Weights of a small waveform autoencoder: encoder width 256.
Rows from block 6 of the decoder of a small waveform autoencoder, named by matrix and row number. Rows with one number belong to one channel. Each number is 128 + 32 x the weight over its row's rms, rounded and kept within 0 to 255. All counts start at 0. Numbers have three digits each.
Before each channel's rows are labels from the 100 clips, of 14976, where the channel reaches its highest value: "responds to" is what is common among them. Only what is clearly more common there than usual is listed. The data: simulated modem signals in the audio band. In brackets: how many of the 100, against the usual share in percent.
# convs0: first width-7 conv, dilation 3 (decoder.decb.1.1.convs.0.weight, 128x128x7, each kernel summed), inputs 0-127
# convs1: second width-7 conv (decoder.decb.1.1.convs.1.weight, 128x128x7, transposed, each kernel summed), outputs 0-127

responds to: carrier: 1.5 to 2.5 kHz (58 vs 25.2); frequency hopping (27 vs 6.4)
convs0.19:124109144081141159071131129109149150103135097100150131186188168175154115103133118138145114080114119101103099143143137069129109192126122206129144129046181144088123159143143148150157122129160097126163102107153084070201058107124128094120045145165093156118085181103177109112145169127114100109126078070146101120160179107101169127124194102113137157155137158159084132142129171110100117136115
convs1.19:171121055091141172128057144143124130099128112143080137156183102136136061168144108053128171100056101105156137122124147084148164127109099153095114164164163137075145117103108115136151141127105125111151106116159128084186086195138129115165113103050066132075204175143094097110171120115051127156145138107126069117129139145166130136150133161101105119093155145142103150154134082166086121129121

responds to: carrier: 1.5 to 2.5 kHz (70 vs 25.2)
convs0.15:071144144131129148073105114163150121130174093140145103053097109133122107143137124143149113118178116154138080124183141194135132174146137084063119088134158094105083116182110116118140181136099159097116169122127138126159165129139124064106176138158105111131129098094170066087102149087073098062102134104157088160192121099074095067123119115177157137146067106119146113111119068155100098153190
convs1.15:093123150162096124118178158150148085121130065137099194145159114109121036112104115178149095095041141161096153160098085135136116078153125142130114074102143112032162079139118091113128162123159124166174112160157140027117102152118149099153113122144082132144197118157137108146117118156138138180102163130100101104139172144187151135093118171147129090147143181156173100134102136132106120131128

responds to: carrier: 1.5 to 2.5 kHz (54 vs 25.2)
convs0.123:132127117123174104104086140074171130116138189074168136075176164122179113150123088111194123080114045122167124106134139106113115088150134101085113086088135094149141150175151135156142168145126123086138090173129097136119142086086086160102140137124153127124076144133178083094126095087117072039158144119166108099146148131137102085141117090131116126154120084103138097211084129158148088055125
convs1.123:098141131130125129189120134071109130158177121170064105072156130141062085112079194133117159177125072113082123116100109093174135097127118057128189084094083071051117135122136167120180140097112161130128111143142158156150196102155126107131165101149074087135133093112157138213110118145137132129068127144099137128129076149120152157163102129134110136126130194091135153159139148170124123171146

responds to: strong noise (81 vs 24.8); 800 baud (39 vs 17.6)
convs0.111:113146115179159165174121144146095204141142111154143128169095115110122108128143119103175134139050100128102105083238109129107112139178178142141167164109165172145171162147156135167132171132141171127164098120146121132136106125144075124130160189141114122059171155074179127135117127095115102137183099154100136166143153160116134104118179129099146229087089146145104147123150106135100148175075
convs1.111:129110109159130140100089125127094137141154141108140134143110155115095082093119120203127144085167120155074156139165123111115084086174125106155094141122174073092129200105064039103141103147139140136164105102134142173162130148054128107124091185118133149128097146048114139117099116132123115115175064114126131118031148073124125084085105076082107179073107173138112115113140121156138090116144

responds to: carrier: 1.5 to 2.5 kHz (78 vs 25.2); 800 baud (38 vs 17.6); frequency hopping (28 vs 6.4)
convs0.2:130079128137113095129165127131133109125178091136119095144130149100128192152124093119104112123072146094113176170169069095151101140085159173139135170096099133142122128103083107067164120159078145109159175084122123130171047175162161134064106190094140167158154125132104103169088154096135121121144062134068202063135133093136177130163089091112087141101108113076139132171143099126171117135126
convs1.2:133115099138148144096052205206106116140165165159144152065121173148070075130062114166120117171194124158059120129140137140105107129155116199091157174109124170121124130124131104144124124166102176156137089151127068149133157095127119111100133114089132161098115078147096148096126094112087121164109115142141138167101142109089110093069193166105125136134166164159108135092128130141140125032127

responds to: carrier: 1.5 to 2.5 kHz (64 vs 25.2); 800 baud (53 vs 17.6); frequency hopping (27 vs 6.4)
convs0.91:115146128138130151109108110115167101149161134084120106109125162108124087137155135163174170072099161095111090111159070162165132147159220139092165104087154134152165152124118169117163164136104175139115121094175107088145073144171156099162175178115183129049116123134115108158169182114026125134162122160130134120148187147106061094126112147127092164168142118106085154124132079124073131131162
convs1.91:136089067127103171094153130116123148136138141081183123127141109093113133103147117129107067074150175123129142078087141072065065139163084154144097127179137193103163114107093115105161125137157128142196125117153119078131150165084114156175141120047094132154146180139116099044179159144085205160110106166153101172117150105184148132139163106118141125137143161151121161136191108136119128147148

responds to: strong noise (74 vs 24.8)
convs0.36:134135136101119114095119188129171116115159171120173096113102141139090059121082069138176109067142154167152141140149202134110110072112061141180196157087160121127121159094115116137100183161094182161091181128120111131146139116144130146128121124135131165162142105120114064110093124087094081069103096146118145098209126083135092152156117141202173110121118141076104173130144114171109118094147
convs1.36:119127111178154152121130038047196157085132105161125106140113136136111116140151133119126105072011069128137096121119088135127169168132162086040091105152151155153137089095151155121117132109182078139163116126142128106131086097118091147110090101189109117193131169134151155100132139067141069152153167134120153129059128141112116099088138123157121128113098093116155140140121146127134192138129

responds to: strong noise (87 vs 24.8)
convs0.44:102129072152129126159082139122130133131089142088092082056137111116141118136125134122102105168145057139130112052159160160169140138104125085089197093089115152112108149129195168107134189083090132193152136109107160101145089080141091127081125155135086091143110153081144103150119153142118125144157113152171128120195116124146106114085133201108125125165107122181173058099114096159055142107088
convs1.44:085127112073149138162148084108144085093098132110148078185109134143135148123139174195169145096101217098123140096136096083108141154164155178132113085103109155106151120160116143124122133147150143087082134139089127144096112047150119147171089135104066096102133176070080149100140176120101100165142102135163146099180097135113159205121088149112145114100148187138064083117147137111129108112056

responds to: strong noise (63 vs 24.8); frequency hopping (26 vs 6.4)
convs0.55:105119137104106167128125110079153209162143094129140126074160163117108160142105141196172095158070123087129112159161147149134096194162085210167148212100171099108167142102157155118137178102149150132101140112111134136145120135119115154148152141137119125069115151168187123111159180084112167100156173117167139163150123173083145149087167092071117168090154097114086147156195133121098120122147
convs1.55:155132070113104083114108131186108040123129166112121191151106185160094103115135156220170199173145136147070149111121078074089140148120146155102101080106149090127164066087137101136089147138177155138148153098131125070177118142145181093129116100116131146121097130127064145154164114167111055162133087082104086118158140113135138101131112122144133139121117171143066112116115127159136132081119

responds to: carrier: 1.5 to 2.5 kHz (72 vs 25.2)
convs0.106:184187140119157067141130082119143143155179164133084146156174137098208113164181113130165094113109139047152122152145140140119176146122109133170136116089137066124079157143093093077158126076100093118159117096090157063103090160129089093117135135075128139226107137146110129144058126138059125132150144133176093106106100121099163113189144142138115154141161144120096108118137112124094133096099
convs1.106:086133152095112139094097139158149129092081100093194132054102110140094112099096151178125113134159096137038116123124145103107197070129129125110119120067149174134134109113143115134084134140186169133087166202184115164141147120108105094164111102139123169120108128100103085104102144087081141178077098102141090113081143079153116148107169141116113164119062126197107135077099184101114109112138

responds to: carrier: 1.5 to 2.5 kHz (83 vs 25.2)
convs0.50:106136118156118103198082120113166111215157085083214124107111123114147116149115136110149082130089109110135133170150058156138163125086076143126164128079123100153115144127109084147162166154113187160159141134178186171106068132139094177120094114089148175112092143159130164162152154100104148125118143153133111082116111136134157163071121105086130111167110102119078087136164120147055130174062
convs1.50:102119187112180155106169142146122091070054141053147142114122124105111090095167154191152098161170120185104146097150099146061162105118159073147112092100157128146084133095137107118088159119117092127133176099134121116161110154154142102151115129137135117101183110100086065174127164095094060129160206103139086122158169135119119088171126122170149164155137159096142113154182085114132141166079

responds to: strong noise (71 vs 24.8)
convs0.108:103087084132103135166147148095111150154089123122126099153139121114056111197099106106102144169082117131136096152140131165150116065111070119110114175081157096094127121111117141088089116122101114071137157097089068129145072042161161147150115092136146118208076068091130099111147107101163100033133085123147136114170132155100155070139126098108164152159149086083122110157127130126106082148142
convs1.108:159118183109131109054083088136095189076095143095173137090149071104120063138082124148110175144160166175130139198115084129173172119128053122155148176151158127120108127112119120123139125180150150134113109152133110131100176147186104095154096095091091170157141154111075122123079106115150120178097177146044125081143133073156137139080105130069141090132137148152123140112129148102101156161130

responds to: strong noise (88 vs 24.8)
convs0.81:117142165197127139170137109101111214169110125122145085122139157116130155107177164170175136149142173079103120189145135154156104171157107141185144194169155163114183170132096130097140066183118120106154090098120153143132136165160119113176104208129169092104114085110091106102124145124129173179155115131145127211137140176133153154122069146146095158093144081126115139123157153083170162114145
convs1.81:145088164150087095080178125118124068120072175116164128116126117105074088097114148098119089220164127155045108134069091130131120121115083193069093108129111173198172092144114131131118092118148099102179087195129105091118155173157158139097119173142148116142142114128142147106104100107143144152097135118073159141100110142137131112145171118098189103160108162104154128072183155094131109119100

responds to: carrier: 1.5 to 2.5 kHz (81 vs 25.2); frequency hopping (31 vs 6.4)
convs0.117:138159139136134100061080175128154084083120098100109146113160146128084091072095115085136118153191109100123173103188120079097088122118117170180114146142134102130103145097155132108155134129114112169123185170080041100176173169138072143131114120113130134150109105122152151146072139088090009104108137129141112108147123054082116094169148137115097137112133144146141135110147158131085111102188
convs1.117:114135152136130106151092126114157146157162145160087113159166136148101181172133114090151155124041069117165119166117151091062168202100146078029122085085138141081164092105151141095075154090156156105136079097123097131104087135132116118100105131193165129132100106108167117126136085115141137147192209109117151098125155173085138102081120166173139143107087134138113123098111128147123152088100

responds to: carrier: 1.5 to 2.5 kHz (51 vs 25.2); 50 baud (40 vs 17)
convs0.112:172152035109134134143071149177125166133147174140139085099176132130146069166184180110098135138172079168122119130101103107073114151123144127052083130120083140082158074147080118160126145093109097134131142167142068166135182141185118119114131077117080171098162114129146134116107108158083121152127172121137146102125142118093153145139121141114084162175053145154098121057105131162099085130094
convs1.112:156143105040135066129162160163120083148125105101104141189178145201161126106134205141118136143037166084083151087124165094156120105131112164162135090077169125108091165118139136125067097145172121092141131097092129118142060136130136095138129127148159168164184101096082104047145150167090095162116125126162123104130083141161141122097110178158115121087129149150124104161107123124147119135090

responds to: carrier: 1.5 to 2.5 kHz (59 vs 25.2); frequency hopping (39 vs 6.4)
convs0.99:124152134108109196084089104135071112095115103133097145073134080120135104085120128024139125143170122068133116075140056188113176169129125113086158089085145137097113140135141114133134121122132093138153108159132108100125143144132116159141152135202152131087140097124143153128165124083057125072154157145143173113110136117052082105141125162188153147114092056148155104161143079154136103106064
convs1.99:117119158141163165114127125087145089127142126126096147115180173169133139171156151169124088058058113162126143063114204093183121104094129092117045164131138142088077075135117131137100143143128100146106134093127125047121112120157103118108107119147149129125185138157156148116062088091197085097095121107102123108102172139172122103094088111124190104116110127147156175112087121201138178134117

responds to: carrier: 1.5 to 2.5 kHz (89 vs 25.2)
convs0.26:157158106119101104188088116138080101127121112128165098059147152127150143111129152190147114137127104135148141105169136154160060197149109103061155141178134102119136129121128156130084138098143127169102070116141136118141097058091109134132123152160136168107100195178167124102180108146181129114132109100141112083164138180192122119054125163065139114117132050088159121084182184099139121156145
convs1.26:187163157217132162083163132121203145114156134103123113172100107128124110113164185149088162143095160208143168134080025085134140128140118094065166119161113180140146112155088122125153150126108100126122114119126144061149121155179165124100123092156138117090131119172136097166110106134128080068089192115115147141130140175150102149132139054107122097155139108113153154131085160120140100167126

responds to: strong noise (65 vs 24.8)
convs0.119:125112106101120069098105094101174159101171149140096125077103120099102089115138131063117070088072135116146144105143181140138198140097116068160198129119146116118085089175102108123101176105083106129122063175099143134149150136117084074152145115158074138139126115096101110185080147142161032131172119105081138145132170123104110108103126108120081130126103102113146124126136040150093140161097
convs1.119:116124162128138196122100126165142050154130151130209130143150125151151118163159165163168152112141109137118096171142096152099094097127177197123188107135141099082156175153141105151088154119117149097135125203111109146191155094102117136113116127121112104144098134111115144138192123128130132161132186141190183130098115189099128132052221096117139167157130124150166165106108121187110147068123

responds to: carrier: 1.5 to 2.5 kHz (64 vs 25.2)
convs0.98:147185097125130110124126096103120082095135095127134128127175089099122102130170095143162133137161102161169130115185137167081097160141096066000127113178125079117118156125098098135138179104112142175131067081119135145123079086104118147165153156090085159115123096150092139094128091092126121150108123134172103103154124115115076081105125155067185147185109123122174169116186179114145113090118
convs1.98:091133102168151073139139128132138136111191147120105107144105133108099201131141078091109129050037118141129130113120088179163142143132104105076125133126101095077142117191102172098109118120086071155133123088095144083105038131122141122097148119145121108084080149112115118131122144132049128135193153130125125173121153173106100143181074161136120115149190177098103105163122170104104071106125

responds to: carrier: 1.5 to 2.5 kHz (94 vs 25.2); 800 baud (46 vs 17.6)
convs0.3:124162131114148170082127103141106121121119141107127110097159142112154165055138146157158134149087140159147117074151163099080130113108105126084200076115111134181057112132128120115132178114071140083153130147192122152155022158099114092141105122158104074074107100091134156135062172150121108090147096111155145111194048118127124123110105125059163137165110160105115126130115100137122165080087
convs1.3:133101130081128091121102116144065161116134159157153100106119128141096083188148103036103095059126066114113093076163127153124065152160074076136091123098110062099110153133104159101097101145138130155162106138130124200095142090108136136135145144119121129209086141140105160078150166131085151138161062166162160179124141141080141080166147150127127195139129115134107098131161157103120145079136

responds to: carrier: 1.5 to 2.5 kHz (57 vs 25.2)
convs0.103:141134098153129138092063089125201109173133101094164138146106118117111091094125157061157085127177134152052126116147193108133113111090097090187105122167167113099139163124149116151074121078091098173107132151150028100095199130143130119114098122108139150123133129115138126164086174131115075117169135072158160099111144126082131160078126102117085161151131064084119152112071118106142092148141
convs1.103:091134171151116172113136103114166161148105127135079095145117127158100165148125116127115147150127065118129090155126143112178151172095164079109079092119135147129079124085148129107098156081182177138080143114113146210103061138107106124143113121137176153158107085140178139129106113076211139167066168112086133093094116113094120156084139140119092104150036111080116192092104151124106155178155

responds to: strong noise (82 vs 24.8)
convs0.28:098147138200195142097137164131099123171137179132161125134108130137129108129177155144249113117090120099115145152182147140151140106153114150145186080129180109108156177171176154115105168143126153134202143101112158096145121110149123130145213185135128161115146163117192116091124151111149122165196113146135153134121160191129105133097136106111162193067109148147105123119142178110104167136102
convs1.28:098083096169107138074130177090138146122175157165121117145128119147052134102058099144088113155141124101114170128138142144152140081199154112137099176093157116115161140058042086087120086140136077066157158113116116169161138142110138095122100178124119154093110141107106148133097109127127129101121050100131129152054116069126161111128135079108061178109091142146078130111103093148092143118095

responds to: strong noise (87 vs 24.8)
convs0.53:147141091119139125176124132108140139130111139099156126122068112123143132095167133123149112130136097141071086103117101135159066137114079056211139099171113142165085091113172111142074136118080089096141142153104084076113128126116074175131115137109146129107190110101134108118119093175100169125126143120141122060059155093084083145116117178076050131170105138136089086108177146072121184079159
convs1.53:128132161117137108100185154136068135107142135160126121140095109133199129121134104112077114133164179175162162160119161109146122164071137096117123166095139126167070205196135121128100122133142133064109106151118078149062084122164120133143158114141156126141080058116069120160140156108133069080140109132104164078097155155194200197116122181122096173114127074126137128137134109122129085105151

responds to: carrier: 1.5 to 2.5 kHz (76 vs 25.2); frequency hopping (28 vs 6.4)
convs0.82:115116095130134048084128123105116169159149115133092124143130116166184095172111099068110141178076117150171106132131111113078143151146135077139089059100109184095163109110079118075133142108138109142110136124131128139151151088122099157106127135148119096206077116143116134206113137134028102119201153120140138106117111103065131116149155043131094129152114130139124093149127042154125140112172
convs1.82:088095154145104203128152134205168146144150113086166176101156120084151100115105153117112140122167117161069135195115141065129110131126124067130206143180112159108142139175135141141140149146157110123131113157169136144105165107131093105133089116119125150075138139062085119048138160148140182127078197149078143071141157190157110145151129147119111119165145133176141186100116167080107112155136

responds to: strong noise (91 vs 24.8)
convs0.61:111174117166184167159136158082086147111125145113140136108111128165099091095183148180223170109146152168118111158167084122129130143131167094164128107138213077132119203160110159143206154112145134136122112162123152109108148162178121171151196129139128116084139099089128126105089106166120135134120072132156148144124139172094183130166160131109166177064141155119085094084129134139064127145115
convs1.61:149085123143128127121177152128134062096117126102136154112132068149101114166078125147086083187227129125159156117111153115098141161159184111162105155153133139140168160079086073085109116110187099084212184157160153145151155106117200095137114115140134123128139173132122108147156094107125124163126137117104098119101127107170179090151102150113089191114133197125166121154152127116102085191090

responds to: carrier: 1.5 to 2.5 kHz (54 vs 25.2)
convs0.114:157090110143154203117096084083190120135183181083102118156163200111089106121111094098123130196082149127149117133178084165139138084132122122040082150120130109119146150132122147146157117124115124181102180083103130180116119103157124084100114099112147135061123150085144130091179142117128179080154119117077133147111139108118109138172093126102163138198136062138113075121170111144146089113088
convs1.114:145165062112098130129077129101141202130118165118091112156143108141160145129161142123092179130170092116104099115126150129096112216114160140126082100156153134151116195111127129130141150124123179144133127081094134081151169109182092123166145109119060118154151077090154114100177107079116152139127126153158121154186091170092150120080131204162105110139106162118109082180202046125118154143168

responds to: carrier: 1.5 to 2.5 kHz (53 vs 25.2); frequency hopping (25 vs 6.4)
convs0.23:134077133115156157102153141059173110149136132104087103167098144124174144109103043139096099164122135175156133119162158126186135138111101077091097137064119076128143093128144184156097088116110157107122118111184117121145053041075089157117142168101117120119072118175145130129122104090154101106130121137145153071123110165094072105164158145076212149116145087109158141093135171135127097141113
convs1.23:129160100121151170118143164079110174162156126103091121138143074161168161227072119157133157129128120113126137107121125116047198126094194135117098127193124152132093116113129154138115150115195108166131081128093137100107139155203193113136140143107106128137071158131109086103127104153111117164164121148106115168114171169143179075114142139164111152088140076112206147185141107112145125080106